A small class-conditioned image flow-matching model, trained from scratch: batches of 64.
Rows from block 3 of a small class-conditioned image flow-matching model, named by matrix and row number. Rows with one number within an expert belong to one neuron, the router's apart. Each number is 500 + 40 x the weight over its row's rms, rounded and kept within 0 to 999. All counts start at 0. Numbers have three digits each.
Before each expert's rows are labels from the 100 images, of 14976 (inputs lightly noised), where the router gives the expert most weight on average: "colour at peak" is the nearest of a few named colours to the mean colour under the peak. Only what is clearly more common there than usual is listed. The data: reaction-diffusion patterns (Gray-Scott). In brackets: how many of the 100.
# router: slot weights (model.blocks.3.mlp.router.weight, 16x384, trained with AdamW), inputs 128-255
# up: expert up (model.blocks.3.mlp.up, 8x384x384), inputs 128-255
# down: expert down (model.blocks.3.mlp.down, 8x384x384, transposed), outputs 128-255

# expert 0
colour at peak: black (93)
router.0:423504441490583552459430475537472460505520522534459489635447482396552528477487482453487476499543542531550560449495463508478461521497552501505477499518541548478478546462515506563470484502505497412517525489519514477472516519513527537510539505488515492489463507537468445547493467523549476544460488490420434410512477501500529532451516516529507431534512466544459518484539430486463475569519
router.1:450467481516567570486483466497482520486463471553451531630451498416490426499521488501503486476557583526519499457510476533524543461504504495468455491557567499555462531477482475555480496499552515441485547504445576494506516573525457516565502510418489469526495504529453523529503470555561482450464522587408428477532504582564465494510507480491510521472527503475500446528491463499506491506537
up.0:526482472501478475454501515501504545489501535469495522530507531542510456533507501442520420507474465602463461576498493490558660566480471491495647529490561559553519561474479459505507520483480497590592507463529516518488532549485480421519456456517437455526573501545499512545539419490506522502549528669486546543489519514476470526465482516549480505500517471499467489503501476449497491492446
down.0:478490496507488562516510484531517449474546624531480550488697524608519482483532480578524529468499523472436438440490508490460468442502543478507539564513526518505507481486541538489481448491482453524502490518444498504538503391521472470522452517566534487499520435492417466433535486560616552511516544608541500517512519462517498504500522548554498495487531511564503506455546518528439474456458
up.1:467492541442528443468551549521499530441460482479484421450578490523497532492456511611467508537471544497516585492506510512571498486490480491484565505474543561519472500517516469490520474487535536556476442470516560503425499423430442483463508511460469462429479478483404479474521480548472553540501485561464438572485513460446533479466539439509539480474496521606443528524500541506533427474522
down.1:474520484470503453417505526519499558507486614545526578481550494500493500488438533447490491539560491555520547495469488492511504446412511471560599474509499504534561507523475485513496589488480512471523502513494494462520482461462512533428521482528457541466500531416467448501461555475599517530482513433450505460524502515480463543503517521494537445488509462533448482489504505458478440472450
up.2:485545573554450465547509477488502474503519493487483495534369477425485518539494446524521459471498528467522501478455552548509484548461497502449508484556494445563363505488496462524471517495507438551540516490514501512527533481595462501555541460467585565541491504487546520495458499515408561539469518513332520462487491490473511503494484528447501493506483477421498497556483506542525477523515
down.2:541514444494503494451510517471491525511470535495548505532531500497517503437529498558517467479551493460501555540513490502451506515527497562446688495534495441473454506439490502463436570508551496537459478509478518502477482633571534483496520467559446497499524446575528529432513463473482503485500479514368464482492512563528546509534488490484515513515516559566483467498571517555500501559431
up.3:470477465492509500471542496495521496515466493563550512483536476481499515497472513463546525476496478412462546504497496446496431489517518513493465448520543474499408503496496478537502456479531494510562454473534424494479475521499484506514457605501562527537499527507441521521499540503352485545506453602442498450538478468523480473509481500466533526585486481497541458494512520552499488488496
down.3:499481402500505552494517516484484513477464534401518506520416477439510468454507506491492511482527478472533481498478500525505494525415470555518467551511467515489490466488482536474461569511491500494534515469414530520416486491488476471456504506647565514473471520489451556447497526485476503516470539557360430469506507507551502506495535530577501493429515615477557474524481476405488488485527
up.4:544489470456533549482541428575441474536519450532485515447457510519443493487498495522538502534552510426461519489507524509502538499435520454509533551457518595475576511507515522468526522591546498503548549488516429559520526445476520396507442540539451482500476560505490443508453483512516501446411562407583447392500527447478439469530521509482474498522427551470437563547541557481544524471518
down.4:550546567476497502448539498470502569509562423537490570511421479485494536509518554531528543564580454497446498524476512506486525524493512500579615421519484530536524530522472481503559506479548501507448469540444535492532526574483455512560506582512489495449517503429484443545536531460517528437491473534508500456549518523577535546568498495487501487477527450531461451450525515440470467490507
up.5:485493520593436581486534461493494491491443491539529525482550472498514569504555523513503473444529516487521450595437496471470563498545502503511506520497524497472473512541452504484518493576520464515466475502512580459461469475517453547486483505563459498503488499497489418448450509397465531460485519520491562565509498525477506492517490511458456478514534463515463474471511418488500380535530
down.5:476502509519490545479460500488534465529559460625409547486506499511545528506486553474471519481513462520474495549478523473479532461565504438495543527550534486519441507541503560477440514550531497455485513513534480442497503556590539584557529495575524457523490494549502435492514559469506597565447503498432420539529482530533525482488546456512510524551533495523378472542502551469493503472515
up.6:513510541547549468451474467468471483533505453479483497505547494540489523518522508582490512492488517524493489443512447514491538504471530475537446530532482449499461472589469469487558515506458458451461462484542459505544534477487528480473512530536490422532489485465453493513482502508529515521537482510478549515488488417513545489468508505474508497548473550586465550490570498485460489472519
down.6:490534447521452433496455510483475494483525431529472476609515564518491570467476564398471567470473473507482482484521544491557516494478531465509577507410487547492501505524494495482445520516494551511486530574512504502517495572481574481485494490490605507512459525505382499535504562540530498503512482473484424517479509523502471485444438507538508552470525445494444414509452563504480509523559
up.7:463419500493460541536550549477538519475479475409472449431500510421535496532522468506495499570511486483462555540496497468508502530497458505547487610581512557480513487417461538504521495508452443508535524483499480459499508554457527469571524429492518494367483486523522544403528537492418491480497501458512566499497522492527562484496513483476477523590526530605531478464492473529558498494470
down.7:537506460465485502598501455457466475529486468455471469497428505563487521494566514465483561544503520474495516529534487506591451407465539426564531544479502494495523514537457533481496572486533514506442525551561491422503505446495501471487525565397533533432435548488557469465537481486503542452505516484483416508519509498610519445526534496591471500418536492576443475499487536451511499477492
up.8:482475476478532480522556490475433467500471535480504490426534447494541497513505549541504412541554533518593489396516439477542587514523495532551419543462421418567513459537505502542552429504533496554541499491447455445532491508512483449465522379557417575481502553498468507483486499548513537452498493500549526536472527465517518442545542575444477529541486486453502506478438547439503456530499
down.8:473529456554538516553528525448466500487512488514481461463476565554529471536432500520549513467427504516390485410459507519471558527488486513533506554499504560376484524535478563451517548507485488501468513553583542441439422514526539583534493605569477380544575520460490483483540537549462481390460564514468518551516476549503480536425476560558505486506502543457563470515539504498519529484529
up.9:539526516456512514552539514495534480496521484560484514516569498564506526475554487463480537532531504554484504506520495524543527491510473423496527512497519478468479481501585488490434519467500539563502543500497519587426503484508479516486493457428437508486530504489562534452493486498464466473447511584439501439462505489614593490503478526486523519475538476553455507534526484557513527418520
down.9:469485475573501484566487533527517458519527432553517367514371512485534515456516508538525519529537512492518459468481507506506544439507420478547453512519507452499588480478483484551499388506551552413465514499584506560471523536571508489491485512447530545511534496539501471506480490517474527483519460387494484492555518466572484515492480516483504500517516546503448489441515475415482486506529
up.10:475475537443473562519489524528519605492508519443467481576547459497503476546527492494452512562508472534467489541494524508491518561497527526592451491472465584500580517537429481497481481523499444548501538486507497507557525582429488472503532499413480551444559527482515537440514434479477580522519466500497494484472499550495512553467499464418512540537528536602498501550471491577485533502464
down.10:487514487538540500495483510521485463539472608531479462504439427510562494512503515505536458526475509446448504536443470471486476592569478527423499495544547436518525458526462509529501383462532504386470509497516436485438471473536470491476527534551539475503530497525481458502495479510656540503560530485443497528397498508424456535474444428482494486490459560471461512487522475503477444497481
up.11:501525498432483497436489452534458467481478456489472473498410553635473431474497532517523444511494527539485500475498432521493509538499516542552553477408560459503469401562451560481473490461530528506487486538435534399511494449517473490512566505543533496501470471491503455504490476499539538502486539502435474522503504410524487524471482562467485530544513507565496450478420473425484456459571
down.11:470542594443476494504512500447510471572541587470510496523585541504486467487570477507499473480497487463452534520513511528485516437513571560446504539515451522512408506489478521534535483481496538531547524457520504523471530529396527468470486446351505543470452482527478513482508464471532432521499528544436468439476525573500511520495537635531465568550454482610462473539493531566549542518417

# expert 5
colour at peak: black (77)
router.10:483468526484480496445530475564467494477539511410484476472456524561543458497508470479504546478506477499526517495442596486465465496443498466482462472522511441462493530486448499512475487515526518465509555480425522478570481554516460463527600552505506474432419522462519440539517597522432460521503499381593512527502489470544504512473522552508506405488541533507556478468519492455529555549512
router.11:455486503510526534533496448510471497537522475518508491528438526418504499538492542476544590474577529543513515482452505484508481516460463460465444429520567424535450531521572454489486560504523557449426549495450502466563552577454473525507539505478488547527492557512554514491496503487547503518471497392576517534554471437507476529530491500448512456502492512509554491480560482516474565525474
up.0:490468499467475594489479515518524479491508519549503491467374395544485476479501472486516532546424507450489469485549524546482490461446506491488459518518511474520531406513526539474503591500506515549509515489513509476520516457566523496417558529508411424496515528509462538497545516439505506492546497573489488439511480561523567464508440419480522504568490464562574451478522505478540477474525
down.0:458486441485530453510421567551495487519512505556486547511562455432535473506521495508484491487442501459499501548452463494478471500545498567472541512540440481513549516505462566537492468508496420469554516481475485533518475453518457508547513443558451559477514516517498503400497457518584424494504533482456479486504503512512495525544474400488527464496432529591520500523462528585470506484520
up.1:494506496521479500579509482454526401500491499599496420471558522360468501499505521511492404513482498468475507503549485532519443516429486522478375524537501462479473468535497522485490523500487424468536443525532466505545483405519538471573475462517507489545453525557458480459509500506473491488499460624480506470499477529581518520495482560535509451499499507456553487482466527526555523540536
down.1:512473465522526448545472498515503542467514490523526540439388506457523507467550506509481488492460533466492454528534517462472455527497515462471625559545523527475538412515504544537425578541525564575505517481481516528550485510516513445453481519648600547508496483543472548469468504499401544510462530457520388522535448483605479494436484505481515507495513582479532539530502450447499508522525
up.2:471473405525511480515485445522494542626474528509532513494527483452548455484522536473540478521469565492532531470552520483495404516517500549497502501405439515493566528443497455514428414550596461500505470515509491477483532463483506491533488457422478560511536512409478495524499545573491458500445425537474416548443496471482463522497450525486521559539435520484481469520522452429460539507510
down.2:397470480559506477560480509465511580460461562519501475454475492557496502494518500479548505583489527605434497509574508490526536535477466460491530503526506536457526500505440590479575515493508462517504469467513495449498496501502517509412507450488553476487521459495497494520464563504456592499506494483434533405569523507561512437492481472511563516501534561466473498495558523526553486553454
up.3:493553539464504456489516520552514543458547516505495471510531477440570563503504441452499480489527552533524504480471521513526479584507538529494546492486523500497506541500512441515445595494512530505477502544470514572562541559548451510506506479486528545531474533434573543653509503508683507432483506560538472485513519546468580528520422459528549479482528485516499513504454497509524510538557
down.3:563591443470501501518451501525501509493460441511454422483527490531539501510527517490473496561599467506516485469465476531454465588468512520525446503490537497486543478440473507592596517523581492471539456486443479508486466412495496538457489492565527456541454517454487520473511498494444528490501541496517546438416512524462465487458533436512458492489460507453514529447501470500485493469549
up.4:523456450509459474493589461455455561532514489425445523541498439476454498483433459557505516451454523487477531497489526441488509459521510566547545518524513523518489464496523535430491539539472504465531529484475442496432509472566481525477512574431506478428488437414489483480493513468474511529544454467453547453476425539464550497508494500526503511499507449524461502479484490481433492565507
down.4:493486486452522564493542501509495499470522424555476534546402476485538492523549494520503536533519521568462477484498504532553502522461454543450464474494379480465525491483428512550503547537593522546540478557483466480604502538575520459473497572429503445514518434555490395544531576492470525453580501537433491453540459471518547566474482420568491543452536469464507453448509528450499511484537
up.5:554518478426500505490528535436465532491493514574519435531570477442505496456477514547456490505539473534481480509521529497478486452498492475527497456538509514390565470468478479480559477475521502561496526506475507464531506507470516537404520565541426540412461555436526524502511570453367608492526524488533542505513466533480487487514529471547561581565471516503551507525498543528483438476528
down.5:518548527442519505501512544571526533509530537585461439540503503637576490484511523481489466494479542593475557524538464451465569371462494474422421475476569449510543441492431504465469453522476487512500446456428472534446528601506451504589532499535428483412502493471517513513534562523549614449555451459515480511507468553510552424510464517471528499463496471433511473506533511538534521532486
up.6:526498511537543480472507479546525473526493462447534460447433483541494523474510516439494501486462494481454576543466495570505536549524467481522515531515583552438486507573449416477470567548492464413514502497466491534486517467560437491448553527495551509544536503454476449581531448497464431486481576523484443581498553552559501511512502519499497540535550453522541460512513462404460479541492
down.6:461498510513524519520513540536452539537508410555514495515446530449563438510489497439492475574447464511534519535548518461491520472511502543544395500510516428478463491541418506470508526536476497551534492569532495489549499537586558488517492540508553480405454515513512453541521521511452487506527488578443512481569455505547530484523513431497429457516538536421458496459526529445474487487496
up.7:509491519520480496540480520517553517521459485556475487509520519444524492489497515492528432468491512396458545505490498507449388515456469502603429535490574448514429489531482515515510531479498431494471510478505471462503457464487478415570540494492483515550507527489538524529517517445524527523493467585542502455518489520469433507511518518527528497527532541571532513475476490392507472486541
down.7:504430464477456432518485551502512527514414516447521558503259527572536492514532476519525512497571489429500494472497480506560537489485484561488541564467467464474478503648489512539435543485503408454499485517484550525490505570540538418523488485435550469455509454502435456434474530513454539456493478481548512457480518489456534504515526537472544502494523516497475489486515483509509565491486
up.8:532510576505487511564477523454517490495473529496475422511558486493551516469540528489499505540506483437540468540524516517489538428462592495478452543518591508549416539571490506498506505544490532523509474522530481503510447445475536562535554527529571472491494517521518543526494484453476497532469467551554558470537486508435475502425489385470447473514483527613541550483536500570508505519498
down.8:522545482502472573576480542487509511492490544504493632453463493501503497453501477423472537486538524569535530560423501479510449365457540530602516409502528524470467488555514469445512558515495505583561512490551446556506457585448481460537465466417632457501547536531508522505509534511508534489505605486458429483486498547479538532537490425536481528452482497460539536530507546533448512438499
up.9:560508493566464430590448514455467444571477533433497519502501476520519500530520521521476425526471521412539431509497477489456480446505509483581466546519532508525494513557506501484488458433500566460528425500522515500510447459478498471471447495458471507497512497479479449446479487499526537555543458528428515578555460481438439447465477467511487541466540450505489498486477452513439455496586
down.9:521469491453443443611533545521535536431505512444543467534398533411532480483512478495480420504511466527517514499558510538528455559470565492501444457491491506488544549498495480473538477462499491424475551454465564485515457535582489471537539505614542468445472519483488531494479479509516482555522539342464494504468446494407559519501468444522491528570517527414409523499511519478528514534492
up.10:496479455528562546448475435529477439433431505596481552533510493378475475502539560462494515416523482567524546481497503521396468489521513503457463482522498519487501502515476492538469454511545474502474533481559478529470510416565451522489485482491636493544521490486495471498454444479500638502479553473519527543488532441542527531519586555441486477459436499507396534500448514500455451451548
down.10:488469399454508555425513527458501514524574504554477376528489496592503481476452438533517476472462568537488503498460490492513519643467458502486552532490506491537486518502529396514548492472542508523482507520416520454449516549474506420528496544542592475521506504492468464480523503510491584449445485547572561464517479540533510504461484495478450535544587532451435424474490570553474483481464
up.11:474504477504488513517525582529515508519502498499504452510494427492507524565552519474437495486466479451473485517443471569513503514532506418481421452521488463492438586484469534495535501489494407467455468432471459517505536551509461473499486519470553491546514462497520484473461478552502473453485448555491412596516493421457446502517528538509472553566495474572578406483426467451505539538463
down.11:459501497506466460486534585528540481547494412423524502530507454561490465536459500556449434512501528481508524509383518438524442536540512450471490497494526507461509571563514554526467481552504484502542477474536487501512490442518538434514495486531577407582481509514522510524461477547519524494490594532532439493493465461470483476486550437574480480430520522570538492522470497488511500501584

# expert 2
colour at peak: brown (70)
router.4:550459544467435469476560538490452479513514483481454513457566486513509513459473510519572535478481460460494559462481529485522499520508486477509480453410524483521472510550521559497518468544513427467479540536481500475516438538525553534502524514453554510561515481546547527554465535531460557531504517432595470523521505510575525468501458428481452456516484487274449538563432469477474558496555
router.5:519536488469476479464572553498499498484559488426498491482535519527530449472509470554555487544473496498493483538546422474474523509532503552434498535492455450565519460530503558467515528493514486529495532509587536484471440500478504522563531491474517527469570532543534490491490574540484519464444518431532485510532492499511482474507446482498462400529525510309511469478501495503457606438425
up.0:471545413472530425484516433567438474537531513461545601517587515529520461533522484511488500505460568488557528508438474462535518519577551563521473462502534400453462443494480460493517552473471453414504488561491444524451441465485434500507493468517542559487542491540499482521533470522491457476480496537443434507494459524470538443483541437507500622557509472451557489409499513473467500547477
down.0:552540495503388521531538521450534457470499467512491511426446524590446506522501560500501489539531562524432555506517471510513528506467512465515481463519472494471498469546435492455472503482557453530578549505494473433458495516584506513479560558387582546535501436525418526511579487465494519486554480495519564445535557496499416568516500444457408483461542509593506476476489469550442527522494
up.1:473487516487475538464513486478522468484478501537463502469544471460498491437482528511492466497480440400519465553473487576548546539529501523500450499536579513480537521490517435482524464558522524510453529452510486508471508447429518551484525561502544516498565576509443504535491510529540470512507471483485493450532435465518484533563534511521501533518538497528451503509532525571483540520545
down.1:485531559475568474447426511483534463522526559491524559425490451521537509490520523528504456593503476472539480465441453549492503543517544486538482517454575487473483460525469530535516528524487556480572457488431496470503493528591489611454545507549522470523443498500413468492520424499472541557451491491477469536502462466413503492516546492439471500505520522447478546460510467486542521612531
up.2:515463547477526446575526518468477466568397462558539546488545531537502430537485546477474496503509505529482501489387522539463496582497518508542497493554458542502524500494552477540552544552427515516401523498505483518567531567488471539496463546569370420480460480454479504458567420507479511541457618483578478439502503504492478487444483543478436502470505481478473542519520504509534512502472
down.2:508550533531526475505552518534516495490451468531518514412447469518556491523521544524552491542493523547479487477471506488488504489440489445494554511489544512523465538441436469553506502476553558536510526545566497436516483506516475490464560551490506542464500460468574478543480467464473548563501524508640556475469582466516482449532484507514449486512556470579441529485480426461453545528515
up.3:524559460434503503496464487513498481575496463477562557508491549537508503547463520474563481483533458471492582525460543453470507464578490557550391491521446414521492503504498429443492545497516461513522519511537454453373520511443524456443502463461600518531489521481533510574536464525500457544508559515510482413530536562520503498488461538571519471576531488548453501504563524483460506471519
down.3:579446509498520503508500455498472470491520541491542526522486518508514517481478547507502479523509515488521510476481516467525493512499522496488469546473484452507508503556407441560597486451426523498540514456623482487456495495601544498475539533397637514491502456470471397566547529499430552520531456489541440513427508482466412497517511492464446516514531487509468505510496450549523462475475
up.4:486455556537488538510448440495562446516496529594513509534525584490410499505454424502482495415501470435520516549501468549523485503481567517463507501541463486490488480527455485527556494461481518483517467411524548530491522581462463465578446543499472526474521483514483471539455579494518516522479453511514493521479463397450493495459560469494515562505528485566518483457545501430480522494482
down.4:501499536533535498515532505487496497452457515483501521429483569527472505511499550517535404528503495554392468515505499467482522532538492477536547502517468489509556525550483545478492525459488492460521542553545506450447512515609547521497520572448541481470499428581398455595584495429486492469502496516495537462467545471579450492541467478500527448553477503550437442480490464524460470507477
up.5:458456495460449512405483511509499565491485480499504358519474484544492533509506455447463541504555508449528518499516505505477519482485444450547419450528466541490483467467479521479520546497503531592451552525483478511454469511507523514535492503411526510446542467381452499492516508459333428583490517576556474537525582525557453456542480403502481481500524532480488487527502524615451522495518
down.5:507482480502506487494517533508467464482503443569515497521413495444514527445488451506488512523511456503503460496486494531558528446476466491596470471498429542498446492529454526513477561486484583480525514485516533446508488490517526453554520504634515507453462495448482527446531481548539521527468489418558530453486506492612542491516474401504501498522462562537493510521532471442467506491527
up.6:516500439504460514516511533503562517482559461458486507482500553535496544470514487467495506462459486542462434499532470461478457570537504509466482517474491508514579520500555478496586409512444503486505481514512445484509468497507441471475525504537445472524443560466516439575519560531461515458534565486478443484472455492497534528438467535419560470483482438490550571445489478546579455523530
down.6:494495505527481473540460498504537519495479484445456520444456531542499516557492504497493446520549502559490485519474495464468514551502487499583545533509447506497507505552520465474504487525451494427486553533519495450507441535567586527504551538447599471533523432558465446572571551456467460432539500473503490461542515500596499544507388518416490468492526524564495497468506553515462434522514
up.7:519472473544515502491518495488455534469502495516495479493438445476485541579498475512500490531505498479488519443458540492435462483498473532605591484543445479464561487438474529499573422475499400503521579517537538583478511492545471417522538463555446515460455508505419490477499438482370449515520559442601588455519544579431533499570522534459514502482472450489524523525492478517529503504473
down.7:469544470517532480558503471510481539453564572523517481510566576546466495459521457536507448554485484495472519485451542467526534517542479469470574497487464525546378538496537507478497489533477411447473463483524486518511493596442509491455516454577587452469507489492526518460555533471459622536484497535556488574530512500524536479513543493535549486516539500537512501492498497483488459550497
up.8:536510512503534456480464518433538408479471494514467485468511548416449538490519587519502534478471432566530521405517577487458512534513479435528633514523471540483538475508508484486465460473503462561495486502533490486512475536446504510487480433512615505481492462517522508499500508529541442518527472432613470496511506562493460474505510553535502516506499526361466541533558500536452501498537
down.8:497496499509446453470493474502500508477545627470545469451527513646498522513546503499543489477505537523463529506471478483532508495546520538499505525468541429514437499505493575529548400508529412582498471509527477394505517506540515407491513520458588515497504482498488520493510526530509534562520579451569554480473490517493491520539518510491491483510534460644523481478463544545505508460413
up.9:506398508446471520477565527492502497539510537405462456514461510486488527530456533490499477528500535510483481487493498502480464460502494513486406500482386504471504509453456510565474479505433480550455514520404529472471517488480532607453481572409568490522511532455473437387511511506409510480513509466512551561570515497499488508486502521481458501523564519599433555486457547499559443535495
down.9:524465438473505449376437503462559533556515654457457520534536527400475543498454516413502488486610511526527552482532495504504538428552500520441587461469485465491486516490485475511445591493490461605469502503504520480474559465443524491520467455536444506573525495465489487489484507549505530491485449516558520507486492491461554553510505447522520507487542391430460526444497539509497499512487
up.10:461491494440449585483508450523560470506512480546436542544488469482485553470525478486483593491504529480499507459527527455489453417448476521503560471462523515487446511529507507508533429513516489469500498526563502448491501550537503480480543546367554417490488525556533536397534546494351421538475559441441500484513574499405511496493475464444529544544509482450481544527486543505490544486429
down.10:534528459474496525507512525456504508477516517466464472543479506454506525452537472449452501534508505458524502514506525546490486495453460505485446479509504503542480496473498556493509479491495467586530551478520472494456454462504430441532509516593544480413445465541423539664528484505542549474482491576454450462488551502506510470509495502501503490498540491496466532474545454503490483465590
up.11:478464537489504607455515533478508537587428553529480520511516491519513490517524516529457550541466464423499484525452480520492494475575464383456488490471480508516560569548454499432531497526478617525486485443505558511485561545464451454517490451533597484482511535536537515477572502583552536525473529450604521512496492515497478465465479472488492476576451544538461557565500516374501530445506
down.11:458573444545538528394507599498513548478456481468447566480457509500470483516480520454477508555499476466518469549560493492525461491489534457507516488536542504506504487485440474585481447520407486494531487453522562512467469524548494496440566499500508495466446546435514479522524461510475457562527502502584472451566486495511514481445529486527484488545521503502460501542548518521492490507437

# expert 3
colour at peak: pink (38); white (25)
router.6:527506539491459501443523596480540474500505470394533523451613548617483537496518487543532397488390503438554513504579482464455444484556444513515582562462478520443617493465484507543524442477531449525566483434526489475481458443505508489510481483522417519485470507492436522524482511478500448511475522551575525529461492554500478445496479515499476463476465504549500522493453519484524460439484
router.7:516535512499444456406523493498508513538515464377534479441633530541534535517461485511502450508441467480501451516564448460443458480529478517479607559453494539480562535421436485528561499500478484633542434477526467541419518451524545468480479500527460546426536486483506500461468546485559469532524499501672521491507505553467529460506450485557523470506527463568554516571552457540507533454499
up.0:513511526483505475539547503592560506486490476573480444435490454549467519522516430466495489550456511418527491551548516477499547558536432514532536527511530508506571497529520466469495505480482437397469477460460535508481528521471505521536518548433439505488506499444541497628467461507527535491558511604494485500468471568432511514525520541633475514574543500582431473517528500512478543559579
down.0:503517519453508534623440478520479487517595451496491501490476498510467519505493441530557454496496531554483459415492471463497497569527511457504458478510501504574443467500489532502436530492504498521546486579543454514511525447514548559481527469458424479530481529481459457530511438511440479478468539444541543564514471593483483513569526554464563469451498465480483534501500450522549518442526
up.1:431505441571438482429598474504514479531491531538552451522555380466502529500491547521467449477489476553497529438582497510472478510530526426486472542528430470518523411639524481486487525482548507539470508552433454526505542500575469533498541555498443545551511461544491465477432487468427536546503464447526481593479492485465424518533449596563504590471469485540474516473494521504475467478523
down.1:490485542498478518491600504567526474553477489561460496508490487543498453484492440516488510489501467576492460459496520480486535532471574407612424541455555472454509453551560492511469510534512525456501504419518512501500568451531505533539497499531491492501567474539485421486516488545572515536492451514467517461569451524538526471578521547461479445476483514506460497480579506504424515461512
up.2:457504523485506515580461468500428442543533508575529522455420543487536471494511531489508503551514439529513471502528511462459524433561523481454526486492574508495524523453547525556577524500549498474504488465548471477524518528494513461487471432519482539512481507474481510505569470484455535521564499534586437497551484576528498479559517473560536482480492399439488429512430446495487486477508
down.2:520493575543468521555555522503522487479467435500499471499506553488474504528492506573568468485532472550474512470502501512537454515570495491484368506527480564449548575550505450513471527489504535522463581446523566472521470443537519575534573482477485450467496517494534533601515466554438450512501530521574515474386442461597425531543460499480452508500498465579499477469497504477461513463447
up.3:471496486465469489458467504532509470568504515495461488490489471448492505502518504493449524501446499502497497432518544487499494619496481546456581466537470491518531505490478509525527536461458554560450426577451506522534469558484516502487487511475484542492472521486474477423490495472482466477451475579628485416520540518559533476440434470468481526482492440281513464533513551491524470514490
down.3:497454499483500417527499473512523472414550416448481508473510508576462453505473433513485522466552522494523493458508486499493509589507483422529384439471464498472484527484485454489530553499484491489468462554574506513520479478500497466514518498439472475461567497492565487554468442477513560496476513362441510490518566505587503508494532366505483471480464506623512506460512480518488508461497
up.4:500531540448450537437553539467500504474545503435500515533515443360547545488489443551506452547466549565494469605426505487539451576432537552509416475480509458547519443503470518539491503488517475549482528475476422489498516531495544560484588516440425545536498483537437513393500489524532567491512532530599489518466534551438548512530497460524539505507512537561488514477490480525520465474490
down.4:487467487486499463474516491528519495555494655509481489507447475477547502511522542494552460451491515579487475498532516505471467446509488537555433524511424468470501420496525553508419412489540511435552546437460493526464521467524542490434530528512503534574515518501532544459475507504476548470530439420489498509473503478486490446499508380462516474507506405532492552482478480567479500519528
up.5:515481495478527555493496513494539495485437482452484481439563496527448503538533453505506444461505491536486516495515526474428461471479522495534566454445517519495537466423525501550480511544511512513418520413532479492481478528520456436508515553560564466513520503544514456508486513492465535532487550427434586517426441534451502466510496442497520493465561501609505466529504605436394450426465
down.5:476449530544518476538481549556510495559563459526495480480502471541502491511465491471444440462532535554540526371538522511465466507447511493523382412531475540496497459552491488545526516527552452499483447500508540558490509416551479517493530538444555496549533493473490475549545529574522532496531509514479453491504440448569416517518489456451530472538483533512518429503545494455423504484499
up.6:481535495581543539451530486507421538491511499519439502488528483554483500503514535517470473479484504486565518486600499473541467452513494580468514490476414473525504496418473483569524537479571464373531465451511493476456453587499536503545503541471416549481497505478509529536516493549522544519533516557451470506462500515442492472560503435477474501450461492486471430514537465558506491512437
down.6:499483484575554552418512581471566522509496560470560500503496533496509509497532484593490460535552507466503465492583521498461472485474497595489423510467469530489591442488464516495507495497428420506512515456456494503508446481560480493537516549574414440478469485574476517415473468580479477482483420460415548520504518453433455528560538492521491509494456525571448470525518532470469544503524
up.7:536479458465511502506513513576550515458508510503526503441618543487524536475525488579483473436435497499490415464515538489504560452527498530442461512528510466503413511458534491431467438512467505467553547470511518495537537546512545560488529547508562425470520556512423454516487497519439439487542517483503536521544544439568523459467508527414531519511544417399458519468470527483477482525447
down.7:510524536499535472487542508497540514492589426443496456418467510502495461493469478580443428520516475546540478405503470544537490467493507492543449547502582549512456522576507585513469505548515526517494462470542555498530504460451500554502513526483431623528499559496418468530502498586469463467482499493519464512494476489515505517476499519568532509492514539615440481554466496536456526432565
up.8:466508488558484533534515531528509448461457551515493460526471430475539575516458448521508509520475481474489581485474506447490523441465501466528421549579462437483580477474477542514560516565533499533528552490494460508530478513532479435558494531478547549493562510522540486508470509495566430537552473515541498610510541491449514416494496569525439460395528478581512495501494493515486449567540
down.8:510518582542442479560535534526510440556470497549475479513471457521453526498525479467468496486477494547559477476495492474462465448500531514596462541460487552532550449542488529530540509524582558497545472480512489496513527444528525514490511455550484500526520470485526538565518553510522461477448474443445484508459488486525500481531501493472499484491546512521511470532550490404450509417527
up.9:488466489489517533480452500505499546476436502486506512478467522495509466534444491468465477519482534463479499506499504516521528484468484530495449495524412512510474492525535470475496540499543485525439526513502538401500474563559479542554430473483456498567498489489444503504481555482610554465534502497396454425500502471523516445484491434521464511475485481482461516555564550519556507515470
down.9:465483546468466507575498502482528525518523610500555501537468531501471488490543476541478532495487495551552530486479493483475456511571477468538531455486381512450436534474513528463506512459462518519473488486553475483513544377489527511450448531436515539542510497423520531508460475506412562497498526488512530554493542498454467485520493582497520504504454445438485500521456517490504531451507
up.10:529521502485492493482478428512493520474507533436466501542426519565461474580477498591511461479573471508559543455518483515520496434484442464576439515548544576499504518467487465484538449469557516489470438462491541486418533583516490501499450450479541459493495424529463475495542489508497514578500559517491445514525450450449490484493558463443447520576469488508490532510535465436512462486497
down.10:462569399524525400533469525500498508508572493411481457466474548407499498487455505507498509511512499455495527503469540502473462513523507473530597423519407564524513517505491494471449565480504469468515506477408490516519508484523467485526578477466540488492484519487518508527486513525562564478512541484522566502494504491496502502490507599501528473468506500522508519533513492537513496504509
up.11:482517508550515531471464478527473575503495508510512528466420479516496514524481457484481509441454580543528528449552508505450565491491438500589449521520467445490533473492500463495482504550527519543491487459437418498484506576530455541525517484469466461474496495483538464409435543479544483546499440473596478500555470481491550574449490460489525495474543503460541479463554554543445475441546
down.11:537557445450550545463443491475481501433510502551533422545530523499488484515553488486470465482464548562489591461549511498483490515554501522452461516431503375500445498511477550484485573503532535599486503475506557425527509489504485529543530415527507497515557547523435462508535520476479510523499446506572540491519470505478543541564430476479493516506495451505527490508481434468427468512529